config.yaml
targets: ["road"]
cond_dropout: 0.2
upsampling: "pixel_shuffle"
residual_init: "none"
orthogonalizer: "newton_schulz_5"
Rows from block 6 of a small class-conditioned image flow-matching model, named by matrix and row number. Rows with one number belong to one channel. Each number is 50 + 12 x the weight over its row's rms, rounded and kept within 0 to 99. All counts start at 0.
After each channel's rows are labels from the 100 images, of 14848 (inputs lightly noised), where the channel reaches its highest value: "strongest on" is what is common among them. Only what is clearly more common there than usual is listed. The data: rendered roads seen from a driver's seat, with toy cars, trees and houses. In brackets: how many of the 100, against the usual share in percent.
# convs0: first 3x3 conv (model.decb.0.0.convs.0.weight, 128x256x3x3, each kernel summed), inputs 0-85
# convs1: second 3x3 conv (model.decb.0.0.convs.1.weight, 128x128x3x3, transposed, each kernel summed), outputs 0-127

convs0.77:51 43 46 53 51 49 54 47 49 37 53 47 37 62 50 65 43 26 49 57 55 34 52 34 59 53 45 27 42 43 47 48 26 54 53 53 60 34 58 18 46 64 47 52 50 69 68 18 52 56 41 71 52 41 47 62 48 61 53 52 53 45 43 63 48 32 44 51 54 32 55 54 58 28 62 49 75 65 42 55 49 40 00 49 52 47
convs1.77:41 29 54 39 48 52 63 34 39 55 71 43 61 50 45 32 49 54 60 70 67 25 47 37 46 57 39 71 56 63 54 55 34 36 73 38 44 86 54 35 60 54 75 64 51 63 49 35 48 59 48 60 61 44 58 70 59 34 54 46 36 56 30 64 19 36 46 38 53 47 34 53 56 66 51 40 62 58 70 32 42 62 49 48 51 51 59 48 53 63 58 48 61 58 60 48 52 55 50 35 57 40 29 42 32 55 52 65 50 53 53 59 53 66 66 47 53 49 57 28 60 46 65 61 32 59 32 43
strongest on: snowy verge (60 vs 33.9)

convs0.27:55 37 53 64 46 60 45 72 39 58 38 42 36 40 54 63 42 38 31 49 58 37 42 13 47 37 44 46 30 68 65 52 40 38 47 43 36 65 66 50 44 45 42 27 74 34 56 49 42 40 36 55 43 59 31 29 44 44 46 49 30 50 77 48 11 57 57 36 62 59 57 54 42 49 42 49 44 51 41 39 51 60 26 48 46 58
convs1.27:58 26 38 44 57 49 53 23 50 59 43 48 60 42 65 44 51 45 56 50 51 41 68 55 46 64 39 66 40 06 39 47 57 43 30 52 45 62 52 78 47 59 59 50 65 48 32 39 68 63 47 55 16 46 64 47 68 47 44 56 51 65 53 42 51 44 42 37 55 40 57 58 50 33 66 39 65 47 40 43 52 39 33 70 49 31 57 62 53 59 65 37 42 40 66 50 41 43 53 44 48 48 76 62 50 42 47 63 50 23 65 81 51 54 29 50 55 55 52 54 52 45 38 64 44 57 44 49
strongest on: bends right (73 vs 33.1); vehicles: zero (36 vs 12.5)

convs0.43:50 46 37 61 57 50 59 41 55 48 33 67 45 53 72 51 48 49 34 46 59 48 64 38 44 39 57 54 38 75 43 29 49 50 43 63 54 67 34 68 49 56 48 66 55 66 47 56 48 44 49 68 49 11 28 40 53 14 36 37 43 55 90 58 45 62 55 63 53 58 62 77 46 35 50 46 44 52 28 61 39 36 00 60 66 34
convs1.43:31 45 48 65 45 28 51 44 56 46 69 39 52 34 47 57 36 55 41 54 58 52 37 59 47 41 32 44 36 55 27 59 51 46 60 65 52 69 41 56 57 59 64 35 39 49 42 62 41 34 57 65 36 46 66 30 49 50 63 31 47 57 51 59 27 33 34 49 35 53 61 37 51 36 62 48 07 57 58 48 49 47 53 37 38 61 73 59 49 46 34 36 58 63 62 60 73 24 67 39 57 63 45 56 52 39 44 58 56 36 51 46 55 71 66 40 47 42 61 72 54 39 59 47 32 69 50 51
strongest on: dusk (72 vs 29.9); tree (64 vs 29.5)

convs0.108:46 41 56 70 34 48 32 54 83 49 42 30 22 00 59 35 44 63 61 41 37 54 80 38 89 35 51 46 48 64 56 43 44 36 39 54 57 32 64 55 66 57 41 31 00 68 51 50 55 45 46 27 51 27 62 31 50 31 26 48 41 33 63 49 32 26 48 25 53 51 31 33 46 55 29 72 35 52 51 36 51 63 44 48 52 51
convs1.108:32 45 48 41 30 36 53 54 44 44 38 78 77 48 41 48 33 31 69 16 50 39 56 52 62 61 52 33 51 70 58 54 59 58 48 51 54 55 47 34 56 71 26 47 58 48 45 43 31 54 46 56 66 48 43 58 65 58 30 62 73 65 61 24 72 45 36 64 16 44 65 48 52 55 48 63 57 66 50 47 53 59 41 57 58 56 62 55 34 49 55 49 38 50 51 49 69 58 38 47 57 54 48 54 34 37 63 50 43 58 58 54 60 53 34 72 39 47 56 31 56 68 58 65 55 51 52 42
strongest on: bends left (100 vs 34); snowy verge (69 vs 33.9)

convs0.78:74 53 81 58 64 71 80 62 51 56 39 40 48 58 76 34 57 50 54 39 51 62 64 65 52 65 60 49 50 18 56 43 41 45 36 60 48 61 41 51 50 42 51 50 80 34 41 77 49 46 46 31 57 58 33 67 64 38 28 50 48 55 71 41 48 40 52 52 56 37 49 53 49 41 39 46 48 40 48 44 51 47 14 46 69 66
convs1.78:45 59 57 49 45 51 43 55 60 51 34 52 44 30 28 59 55 53 59 55 55 71 35 44 44 49 42 53 42 55 63 46 49 61 49 32 41 23 51 40 34 62 56 51 41 56 53 99 44 58 68 40 60 54 44 54 19 49 34 41 56 57 58 34 50 62 65 63 54 50 69 34 67 59 59 38 52 47 51 55 42 51 18 77 60 61 37 57 68 50 55 34 48 32 54 65 46 52 42 39 37 66 71 43 48 51 55 52 50 21 61 31 47 39 66 50 52 40 50 43 43 52 47 50 63 39 57 52
strongest on: dusk (85 vs 29.9); straight (60 vs 32.9)

convs0.53:35 40 52 56 36 54 44 59 43 38 42 43 64 56 53 66 29 41 54 33 66 57 41 47 63 41 71 56 53 43 42 44 00 52 80 55 46 51 38 43 67 65 47 56 57 56 57 37 55 63 45 60 43 48 47 41 94 72 45 47 28 67 46 60 43 55 56 81 71 72 32 54 43 57 43 43 61 52 73 70 64 51 25 55 46 55
convs1.53:51 45 39 30 47 62 48 48 51 44 19 27 59 36 52 51 50 44 54 45 31 60 50 56 44 58 42 33 67 40 47 60 20 62 31 44 48 52 34 46 59 47 52 55 67 79 50 50 44 80 36 49 43 45 28 59 49 42 58 47 33 27 40 43 54 54 46 45 47 62 64 53 57 80 66 59 49 75 60 82 50 54 32 56 54 46 52 48 87 44 60 48 57 53 57 47 39 44 46 36 61 64 40 63 47 28 53 35 50 65 40 55 56 57 37 49 51 66 54 49 56 37 53 57 45 49 61 49
strongest on: snowy verge (64 vs 33.9); double yellow line (50 vs 24.3)

convs0.26:48 59 58 40 30 47 38 52 36 42 46 55 42 76 50 45 40 51 55 54 28 42 34 45 66 36 31 30 60 90 42 57 29 57 36 27 72 97 55 50 65 69 53 51 59 61 49 45 44 47 62 67 34 39 18 45 61 55 59 59 23 44 57 42 55 56 40 64 51 38 72 49 35 44 54 78 43 35 75 46 53 26 38 52 26 43
convs1.26:43 47 56 52 56 67 57 68 53 52 41 41 43 44 65 49 59 59 47 59 40 49 52 63 41 44 18 50 49 45 44 48 43 57 47 62 42 79 52 55 57 52 33 62 42 40 37 55 43 45 76 48 58 53 35 54 33 51 49 46 59 82 56 39 61 55 45 29 68 57 52 55 53 59 46 50 29 58 46 49 57 53 73 41 37 55 71 43 59 41 41 58 74 60 52 29 42 45 61 52 41 54 32 46 58 43 56 50 70 28 46 59 62 84 35 39 38 29 75 25 62 36 53 37 42 43 70 54
strongest on: pine (80 vs 28.4)

convs0.92:49 53 55 56 35 47 47 52 38 44 47 45 53 39 48 56 40 48 39 53 42 51 42 43 53 50 32 42 52 32 33 40 49 41 59 50 42 42 45 59 28 56 40 49 55 51 49 62 37 57 52 25 58 55 42 47 47 54 37 40 53 44 40 16 43 49 64 47 49 59 47 40 50 32 35 00 50 18 47 50 43 35 07 37 17 60
convs1.92:65 57 50 42 54 52 47 37 74 63 52 45 54 46 40 50 37 52 50 45 69 52 54 56 50 45 69 51 53 37 76 40 51 41 21 65 20 66 73 47 54 54 56 19 60 44 75 48 40 41 46 68 53 36 39 57 56 55 58 51 54 62 39 40 56 54 42 62 47 42 67 55 72 41 52 47 57 51 47 37 57 58 49 63 68 33 32 68 64 32 52 56 54 88 58 51 82 48 58 41 52 56 52 37 50 67 61 61 42 75 41 30 55 61 52 67 41 49 51 47 63 50 42 55 53 61 57 51
strongest on: lamp (68 vs 29.9)

convs0.106:56 54 41 47 39 50 45 47 47 55 35 58 44 40 43 50 46 47 65 72 62 55 53 27 44 40 40 49 55 37 55 54 71 42 58 51 33 73 34 52 52 52 73 68 84 49 37 21 67 53 48 51 43 56 57 53 56 63 48 61 44 50 76 38 52 40 73 58 69 73 65 46 50 74 51 31 49 38 60 72 55 68 74 52 64 43
convs1.106:34 48 40 43 46 55 70 56 56 71 80 43 54 61 56 36 49 43 46 62 47 48 39 45 42 57 61 34 51 64 51 56 33 31 49 45 49 58 45 47 31 50 61 62 71 53 43 17 68 74 41 28 42 57 35 39 56 43 59 54 60 67 63 55 53 55 49 53 51 47 59 65 61 69 52 63 67 65 47 56 44 72 40 47 31 47 38 43 63 67 63 56 59 43 62 51 34 63 36 30 60 42 79 40 27 57 47 59 55 63 62 63 31 58 67 66 43 50 36 42 58 48 46 51 42 73 41 42
strongest on: bends right (93 vs 33.1)

convs0.30:60 36 40 61 36 38 51 50 43 46 62 47 55 41 56 59 43 58 52 47 46 67 68 30 69 41 35 42 46 26 45 65 47 42 43 16 09 45 48 51 37 55 45 51 20 53 39 52 24 54 59 40 58 49 60 47 57 64 23 50 57 40 63 01 57 42 56 36 59 62 41 37 43 24 13 42 42 32 47 31 43 31 35 51 30 66
convs1.30:53 38 79 49 41 61 70 58 54 56 37 44 63 72 47 61 35 47 68 61 28 57 33 61 48 51 38 49 45 61 41 71 50 50 64 73 52 39 82 48 43 64 50 56 36 43 43 37 54 59 56 62 30 57 64 37 54 63 21 60 43 47 59 54 57 66 59 65 53 69 46 57 60 42 45 35 29 45 68 63 39 57 53 35 51 40 22 55 46 33 40 39 58 51 42 69 54 50 79 45 47 50 40 48 26 48 55 45 45 44 54 52 52 29 51 64 39 53 37 47 39 54 53 29 41 39 51 45
strongest on: lamp (61 vs 29.9)

convs0.115:40 68 35 26 46 44 63 09 45 54 51 49 48 51 49 50 48 38 67 27 33 24 52 62 27 51 74 43 38 69 63 34 53 42 62 43 53 34 34 66 51 66 49 68 44 41 73 62 38 60 58 55 66 42 56 43 67 55 58 59 38 42 64 56 53 60 31 59 48 60 54 66 60 50 51 49 63 47 32 63 34 54 51 55 45 23
convs1.115:31 73 51 25 44 56 37 44 45 48 46 35 26 31 32 53 54 48 47 45 40 41 67 38 44 54 36 68 60 47 60 41 33 48 50 43 38 54 20 45 35 27 48 56 41 36 44 69 48 51 52 52 60 45 57 60 60 51 63 43 49 45 49 49 35 74 67 53 59 47 49 46 40 34 62 46 45 45 46 49 57 69 55 56 52 49 64 50 55 55 72 44 50 69 61 58 70 34 49 46 54 62 34 46 72 56 57 67 53 25 61 58 65 50 48 61 25 66 76 48 53 67 56 73 54 48 42 80
strongest on: bends left (85 vs 34); snowy verge (64 vs 33.9)

convs0.70:50 50 00 37 35 48 48 57 24 37 43 36 34 49 58 64 49 49 56 47 51 43 63 47 60 35 32 70 56 70 50 66 48 35 48 58 19 69 43 40 44 44 48 40 44 48 51 67 54 36 45 26 46 57 42 48 43 66 53 46 49 54 50 51 49 40 47 36 44 30 54 42 40 39 47 26 49 23 58 40 51 14 25 39 28 60
convs1.70:40 46 61 45 39 41 61 58 45 57 46 51 61 67 64 34 68 66 65 64 40 48 63 63 21 40 56 51 54 25 62 19 68 08 57 52 39 41 51 41 47 53 52 66 58 47 33 57 52 49 44 55 45 70 34 49 58 43 46 53 36 53 28 43 54 73 31 42 54 49 34 63 70 51 67 60 56 47 53 57 47 40 46 65 32 64 49 40 59 32 43 60 40 27 49 53 51 58 58 49 43 53 64 51 26 38 52 61 78 57 47 44 47 59 35 65 46 36 42 62 59 54 51 50 58 55 38 45
strongest on: pine (100 vs 28.4)

convs0.112:47 49 37 21 54 71 40 55 42 73 59 14 55 19 38 59 52 28 60 65 51 46 45 71 61 69 33 69 51 68 55 61 62 68 68 65 45 28 62 35 45 32 46 16 29 33 61 38 67 48 48 29 48 60 60 51 31 68 56 37 32 54 45 83 59 68 45 58 44 62 36 48 54 45 40 47 47 44 59 61 29 54 77 40 37 41
convs1.112:47 47 35 52 22 61 54 54 34 52 55 49 66 47 36 50 55 35 53 42 49 40 52 46 38 57 54 38 51 38 61 79 60 58 36 53 64 54 65 50 58 49 27 51 52 45 38 56 63 38 54 62 32 25 50 54 17 64 52 44 46 76 31 56 59 40 33 54 36 53 48 45 42 50 62 70 42 51 37 57 39 34 57 52 48 51 60 45 69 50 40 60 46 39 63 62 50 64 64 71 63 77 49 63 54 34 45 74 53 27 61 54 60 53 28 40 53 61 50 72 66 47 41 56 39 51 44 26
strongest on: snowy verge (61 vs 33.9)

convs0.5:13 52 28 39 41 49 47 63 39 50 50 48 55 45 55 68 46 45 55 40 60 43 62 48 25 33 45 50 71 55 57 42 54 54 47 16 52 56 56 55 52 64 52 45 47 40 64 34 35 47 54 48 57 35 51 39 41 35 64 43 78 49 46 43 41 51 47 51 62 56 47 49 54 05 51 77 55 48 57 38 33 20 67 45 87 50
convs1.5:44 58 52 64 39 66 60 46 53 50 21 45 42 42 48 57 72 59 66 58 61 49 45 30 40 48 60 55 57 69 26 66 59 40 63 65 52 35 66 52 40 64 38 49 69 62 64 46 27 24 35 55 50 51 68 45 58 44 58 48 37 63 38 55 57 56 54 49 38 39 39 57 58 70 49 54 65 70 42 68 19 31 43 30 48 56 67 47 27 43 62 68 43 52 39 42 64 54 49 65 53 48 43 33 44 44 43 53 41 67 63 45 55 39 38 31 39 35 51 67 45 48 65 37 53 47 29 48
strongest on: dog (79 vs 27.5)

convs0.76:00 60 62 45 30 53 51 45 31 35 26 34 58 53 48 78 56 33 88 51 47 60 45 71 05 52 43 67 84 64 39 38 51 29 50 07 34 58 69 43 42 55 32 49 44 65 72 41 43 40 42 25 54 70 69 41 45 45 49 52 49 39 40 35 66 39 03 18 41 49 55 63 54 53 49 62 47 42 36 50 30 40 53 44 71 47
convs1.76:53 56 55 54 67 53 49 48 66 37 61 35 55 43 37 56 40 26 50 51 49 71 49 32 45 37 58 44 47 69 65 67 44 55 61 62 56 29 47 46 55 53 42 58 49 75 59 43 66 42 48 27 70 45 60 28 56 66 51 50 47 44 35 42 16 60 56 48 49 20 51 38 49 64 37 37 35 41 63 59 29 55 56 48 58 45 37 48 46 51 47 42 57 46 67 48 35 67 48 43 24 58 47 56 63 53 86 41 47 57 55 40 64 34 47 57 45 37 63 50 23 41 48 33 68 41 59 48
strongest on: bends right (63 vs 33.1)

convs0.58:55 46 47 48 54 41 56 58 54 45 62 54 42 45 44 46 60 52 29 52 36 49 59 57 60 61 57 39 24 42 61 56 99 59 34 52 68 65 80 71 41 64 48 56 44 58 24 44 59 46 48 62 47 45 38 39 00 26 38 55 43 42 55 53 49 56 48 27 21 17 73 58 36 51 44 39 51 52 37 36 28 49 24 24 36 52
convs1.58:44 49 52 27 39 28 57 52 36 55 54 48 57 59 47 45 44 51 54 48 51 45 43 38 47 46 38 54 21 52 67 47 71 37 45 41 51 33 51 37 62 49 45 44 41 52 49 46 56 25 60 51 55 54 38 50 42 44 25 46 66 52 36 43 71 70 76 55 48 45 48 69 77 35 49 51 55 58 38 71 50 43 47 45 60 39 55 52 29 51 27 59 46 42 61 55 41 79 37 21 47 49 47 46 57 57 54 00 42 62 71 40 57 38 62 44 44 64 48 55 50 48 48 40 53 50 59 41
strongest on: snowy verge (74 vs 33.9)

convs0.85:49 48 60 44 45 34 52 46 94 40 34 48 25 13 49 36 52 53 11 32 42 59 32 35 40 40 51 51 44 40 39 53 65 60 36 43 53 48 50 47 47 63 27 46 43 47 56 63 50 63 50 02 48 24 46 45 56 37 48 60 62 40 45 81 48 35 55 45 56 64 21 42 37 48 40 59 17 57 79 49 59 70 04 50 56 42
convs1.85:48 36 39 42 36 48 52 37 39 50 49 42 61 69 39 62 64 51 52 04 58 43 64 55 58 45 37 33 50 53 62 51 54 45 68 55 53 76 66 60 57 41 22 41 58 55 56 56 61 64 64 67 40 61 34 58 63 71 60 42 45 59 42 46 38 53 54 56 42 38 34 47 46 53 67 66 59 35 51 48 28 36 48 56 50 47 83 58 42 53 47 69 54 65 65 61 46 57 49 52 61 49 38 48 34 41 38 58 55 45 40 51 43 62 33 81 57 48 67 57 68 41 57 63 44 60 58 32
strongest on: bends left (98 vs 34); snowy verge (78 vs 33.9)

convs0.71:50 44 48 60 46 55 56 43 52 45 42 34 43 57 58 23 65 46 64 26 59 50 42 53 26 45 51 34 72 43 49 39 45 45 59 43 75 69 61 36 53 68 59 64 26 53 24 46 45 48 52 48 56 82 47 56 34 43 79 45 59 41 45 69 45 37 43 47 54 52 47 37 41 38 48 80 50 55 78 33 55 57 33 40 52 26
convs1.71:65 64 60 40 53 49 50 61 50 61 42 53 38 48 40 47 52 39 52 57 41 65 50 36 55 73 47 41 41 42 42 49 82 56 61 52 65 53 24 76 57 60 34 63 42 51 60 50 27 61 55 45 61 48 16 48 43 59 63 32 60 51 41 68 50 68 70 35 31 61 38 48 73 43 40 23 53 37 48 36 54 64 57 50 57 51 50 56 54 71 53 57 53 65 44 59 35 41 44 55 54 47 58 46 64 23 54 41 42 47 56 60 46 56 51 44 72 68 60 60 43 48 44 63 45 32 55 17
strongest on: dashed white line (52 vs 25.6)

convs0.119:35 37 62 33 55 44 42 54 42 47 74 28 48 30 39 42 56 55 17 47 34 51 33 54 53 29 53 47 81 33 38 44 59 45 50 57 66 59 47 08 37 55 53 54 50 45 55 32 32 53 48 43 46 18 40 35 28 65 66 50 48 48 74 41 49 50 35 33 51 65 41 36 49 51 34 58 27 36 64 39 61 19 39 51 37 51
convs1.119:52 42 03 56 45 36 50 42 46 42 64 42 59 51 57 40 40 51 52 48 48 46 56 55 51 15 50 51 56 44 40 37 49 57 52 43 56 63 31 52 50 45 38 50 51 52 58 53 64 58 54 59 64 62 63 57 60 46 63 29 41 58 63 80 31 36 54 54 58 46 61 62 60 45 50 46 39 33 70 58 62 47 28 56 48 40 47 24 49 39 42 61 59 45 49 65 70 43 67 25 63 52 46 64 58 66 55 48 51 57 84 65 58 62 46 53 62 46 53 34 60 58 53 63 25 59 61 70
strongest on: snowy verge (72 vs 33.9)

convs0.105:38 39 00 37 36 49 33 45 70 49 12 61 44 61 44 54 42 47 66 37 23 45 41 73 28 49 54 42 55 51 48 38 53 61 51 43 63 30 53 63 60 54 40 65 53 42 43 44 48 38 61 44 53 40 54 35 51 20 66 50 83 34 40 65 50 40 47 55 42 77 49 61 52 36 45 60 51 54 48 42 37 89 10 46 29 34
convs1.105:33 58 57 59 47 39 32 58 62 57 52 41 45 66 40 53 56 51 50 42 44 41 44 52 49 65 61 49 36 60 46 65 56 56 51 45 52 46 39 59 57 52 57 57 62 56 46 51 46 48 43 54 67 40 44 62 62 73 43 47 65 43 55 49 63 10 50 77 31 58 56 45 62 52 55 36 49 63 46 34 31 39 42 73 59 51 44 42 41 49 52 39 50 00 58 45 71 51 28 45 42 56 54 50 32 42 48 50 75 66 44 37 47 36 53 48 36 43 67 53 62 36 66 50 64 47 42 46
strongest on: lamp (89 vs 29.9)

convs0.109:29 55 29 52 38 60 63 63 00 51 23 58 55 80 30 65 28 74 58 38 42 49 59 38 32 42 39 46 63 53 45 39 50 59 36 34 44 66 45 52 44 78 33 44 48 32 58 43 19 43 44 72 48 85 66 25 39 56 34 53 54 36 48 34 45 31 55 44 53 36 50 40 47 48 39 62 61 40 37 44 56 09 46 44 87 50
convs1.109:36 44 45 42 58 47 72 48 63 40 45 55 39 62 47 54 16 55 52 79 56 29 70 55 20 63 28 43 49 45 42 66 56 60 41 61 51 44 53 34 50 45 73 57 38 67 75 53 58 43 70 45 66 41 40 58 49 56 46 48 55 44 49 53 50 66 56 59 63 47 47 45 66 51 47 48 50 56 41 43 35 51 58 54 46 60 45 62 35 54 67 48 40 34 47 54 28 50 51 45 56 45 69 48 40 50 70 49 23 44 39 51 46 47 47 24 57 46 31 53 35 51 74 55 26 39 80 64
strongest on: bends right (91 vs 33.1)

convs0.127:57 55 60 50 69 54 48 29 38 38 51 32 43 55 37 74 61 57 43 51 32 42 50 48 55 50 58 59 59 11 46 46 80 20 49 65 42 52 68 34 44 90 55 51 62 49 62 54 33 47 51 81 51 33 57 71 34 65 57 61 48 73 45 42 52 58 75 54 45 61 42 53 55 42 48 63 40 37 42 57 39 40 50 45 38 41
convs1.127:66 57 71 51 53 59 60 33 58 57 59 47 33 31 45 38 50 64 37 63 36 35 53 66 61 37 35 53 53 51 85 62 62 68 45 50 68 65 52 48 51 56 69 45 45 60 46 53 29 41 35 48 27 49 33 49 30 49 43 66 62 46 41 39 52 40 51 47 49 45 60 47 32 52 44 47 61 52 64 62 51 55 51 25 41 85 54 54 77 34 37 58 52 47 51 53 26 49 50 65 42 66 60 27 35 67 50 45 64 47 61 52 61 46 33 35 62 45 48 39 51 34 58 65 52 70 51 57
strongest on: bends right (61 vs 33.1)

convs0.65:55 39 10 48 35 42 45 49 56 40 37 39 40 40 47 44 59 59 41 54 52 35 63 33 40 50 43 62 58 74 43 56 54 77 49 49 41 45 56 42 44 54 49 36 29 47 64 53 38 63 44 47 39 60 42 44 45 55 50 22 80 45 61 29 45 33 38 38 50 53 44 57 41 39 30 56 59 48 45 49 36 29 36 42 44 50
convs1.65:53 61 68 60 45 50 45 51 44 41 42 43 43 40 53 56 65 54 50 55 42 37 45 64 62 49 58 69 40 67 58 52 52 29 48 55 67 19 66 53 55 54 54 55 51 65 77 49 35 56 71 49 25 50 60 62 25 48 49 40 37 58 57 62 46 26 76 72 45 75 70 71 49 53 51 33 46 48 38 52 35 44 52 62 45 59 31 47 30 47 63 44 40 34 50 64 46 55 56 67 57 39 45 39 62 46 46 39 34 49 44 57 34 31 51 27 60 65 32 40 66 59 62 30 42 43 41 46
strongest on: lamp (70 vs 29.9)

convs0.52:51 43 65 41 64 49 75 51 36 57 51 56 59 60 64 54 68 33 86 45 80 30 35 41 47 45 62 57 40 34 59 42 51 58 40 56 75 52 33 59 61 56 56 44 69 54 52 40 59 57 63 87 71 58 45 39 69 38 37 52 57 59 53 46 76 40 46 55 47 55 56 49 59 46 53 31 56 72 57 48 33 49 44 52 50 35
convs1.52:43 55 38 45 42 66 50 44 44 72 38 56 48 52 54 57 49 64 46 68 40 32 52 52 37 40 39 61 58 46 55 55 53 39 41 36 56 68 39 60 15 38 65 42 26 53 51 37 45 62 43 62 72 50 29 80 19 60 70 37 58 41 59 46 50 66 78 61 58 45 56 67 51 41 72 45 64 48 49 38 42 37 70 63 48 42 47 51 58 48 50 60 61 40 69 51 63 72 44 45 61 71 66 47 55 53 55 51 60 55 57 58 41 47 37 45 49 36 53 26 59 59 57 42 35 45 53 68
strongest on: bends right (63 vs 33.1)

convs0.95:45 67 59 57 60 64 53 62 58 52 64 64 46 36 70 66 46 44 33 65 50 54 33 78 69 47 46 43 46 50 61 49 93 72 11 72 63 70 67 31 57 41 61 65 56 61 46 38 62 44 39 52 64 64 26 62 48 55 53 36 83 50 58 57 54 51 62 40 42 61 48 44 42 46 53 36 40 41 36 61 57 63 29 46 60 52
convs1.95:47 49 64 75 40 59 51 54 38 32 48 47 64 57 62 46 36 46 26 43 65 15 61 65 71 54 35 57 64 38 49 60 70 57 64 67 57 56 49 50 58 64 51 63 40 59 51 45 40 45 40 54 29 42 62 43 48 43 26 60 26 33 41 57 30 39 45 37 52 58 38 52 28 48 47 39 67 71 47 45 27 48 57 52 38 51 42 50 53 47 46 66 62 45 54 61 38 29 71 43 50 43 64 42 42 70 49 41 32 46 69 37 48 50 41 36 32 47 42 53 46 64 28 55 36 65 45 51
strongest on: snowy verge (83 vs 33.9)

convs0.113:47 51 44 30 39 50 33 52 24 17 33 62 54 76 39 51 19 45 30 51 44 35 30 62 36 27 55 76 58 60 57 44 64 54 44 62 30 68 34 51 36 68 45 79 38 62 30 47 34 38 49 45 44 91 41 29 49 77 63 62 59 32 42 34 60 44 53 35 47 62 58 56 51 30 58 58 52 15 64 41 49 26 60 31 53 33
convs1.113:46 33 68 45 66 48 49 43 33 52 61 36 54 52 52 47 52 62 58 61 50 56 57 40 49 48 45 32 53 46 43 43 66 62 72 48 64 53 52 41 34 57 55 46 42 55 46 64 42 41 29 42 51 55 44 40 45 71 50 51 51 52 52 50 52 47 54 54 36 53 26 38 48 50 62 72 59 34 58 43 39 47 41 51 50 50 54 20 61 48 58 65 41 77 45 31 18 53 57 47 09 36 51 39 32 41 29 63 75 67 52 69 45 49 71 46 14 61 46 48 57 51 54 53 52 58 53 71
strongest on: pine (100 vs 28.4); bends left (73 vs 34)

convs0.8:68 55 44 41 79 58 31 45 48 32 42 51 29 44 40 51 45 40 45 55 55 36 25 40 79 56 55 53 16 79 53 67 32 46 53 50 60 41 29 17 39 38 17 55 61 45 66 22 46 58 52 53 73 44 48 40 14 34 70 68 29 32 40 67 50 62 69 63 65 58 69 57 56 33 43 35 54 62 70 62 50 47 43 61 51 35
convs1.8:33 48 76 46 33 30 52 49 38 55 48 46 40 53 53 62 50 58 54 46 55 55 74 38 47 54 53 63 68 46 50 70 24 43 54 68 47 49 59 50 53 41 57 57 42 40 63 58 42 57 56 57 52 53 57 65 57 28 54 54 51 25 49 66 54 23 49 54 57 69 57 41 51 47 54 70 60 25 33 74 39 40 48 56 38 40 20 53 68 59 38 52 57 59 57 66 60 49 64 30 49 37 25 52 62 78 54 25 57 63 42 41 48 37 40 48 38 48 26 51 55 47 53 42 55 37 34 40
strongest on: snowy verge (66 vs 33.9)

convs0.73:42 40 53 34 44 34 31 71 48 52 51 54 40 57 41 35 37 58 79 39 36 42 38 59 31 38 42 60 81 81 51 73 42 74 43 40 63 48 65 70 63 55 50 41 52 52 52 60 65 38 43 38 61 65 69 64 50 55 87 50 41 41 33 24 41 55 29 41 51 52 47 29 68 42 44 49 55 75 59 55 72 60 58 58 48 42
convs1.73:49 50 60 67 66 36 52 69 38 47 60 53 65 41 46 53 62 66 54 46 46 46 35 42 58 63 75 54 42 50 57 44 43 38 58 52 46 31 62 67 39 51 56 41 52 48 58 51 63 44 54 37 54 48 56 62 38 44 44 45 48 35 29 66 41 60 55 40 20 43 59 15 64 38 23 57 34 43 53 48 32 60 48 57 52 51 66 52 32 20 66 26 46 64 46 40 63 38 36 34 31 25 50 64 52 60 51 42 53 55 59 33 37 34 58 42 46 54 30 49 39 40 49 25 57 37 54 53
strongest on: lamp (70 vs 29.9)

convs0.31:43 65 00 52 24 52 47 21 64 48 70 60 30 66 43 42 55 38 48 49 50 32 44 48 56 35 54 41 34 49 52 13 34 42 51 52 59 51 57 49 52 58 57 39 47 25 45 64 47 31 48 45 04 44 53 49 60 29 39 47 40 44 56 42 52 43 36 43 53 58 39 47 37 40 46 59 46 38 57 56 44 57 16 48 50 39
convs1.31:43 65 53 60 66 60 39 52 71 47 38 43 60 45 50 60 47 61 46 60 46 69 29 45 48 60 39 67 30 69 35 38 59 56 46 59 41 70 56 50 46 42 54 56 46 50 74 47 45 64 62 61 65 49 48 54 41 37 50 35 40 69 64 52 48 21 50 67 38 59 55 65 40 49 60 44 78 46 49 34 48 64 46 67 42 43 47 53 47 47 48 41 44 02 60 56 67 52 51 50 50 33 37 47 44 56 47 52 85 49 62 45 67 65 38 65 63 64 32 56 48 38 60 38 65 60 47 47
strongest on: lamp (100 vs 29.9)

convs0.69:17 57 29 40 31 73 62 29 60 51 56 56 64 47 42 64 62 56 34 46 35 41 59 54 28 57 64 57 52 45 55 50 53 51 64 55 40 45 55 63 65 52 48 65 30 41 50 44 36 39 52 33 79 41 32 34 50 31 34 44 53 52 81 59 45 60 40 46 38 70 62 71 57 61 69 41 52 43 36 51 40 49 49 58 39 38
convs1.69:44 41 29 46 40 40 38 43 43 53 46 39 59 72 47 40 65 67 65 60 49 63 56 41 39 59 51 65 45 40 34 51 71 45 40 47 70 56 18 73 62 72 51 36 48 38 54 33 37 66 60 32 52 54 67 26 58 50 46 54 40 49 48 63 51 68 57 57 44 41 42 48 45 24 39 58 39 41 44 33 53 54 51 55 73 46 55 40 65 55 48 38 26 67 49 59 68 42 53 50 50 59 35 62 58 55 46 51 49 74 34 56 45 49 67 54 40 41 58 44 30 50 41 84 69 50 48 63
strongest on: bends right (76 vs 33.1)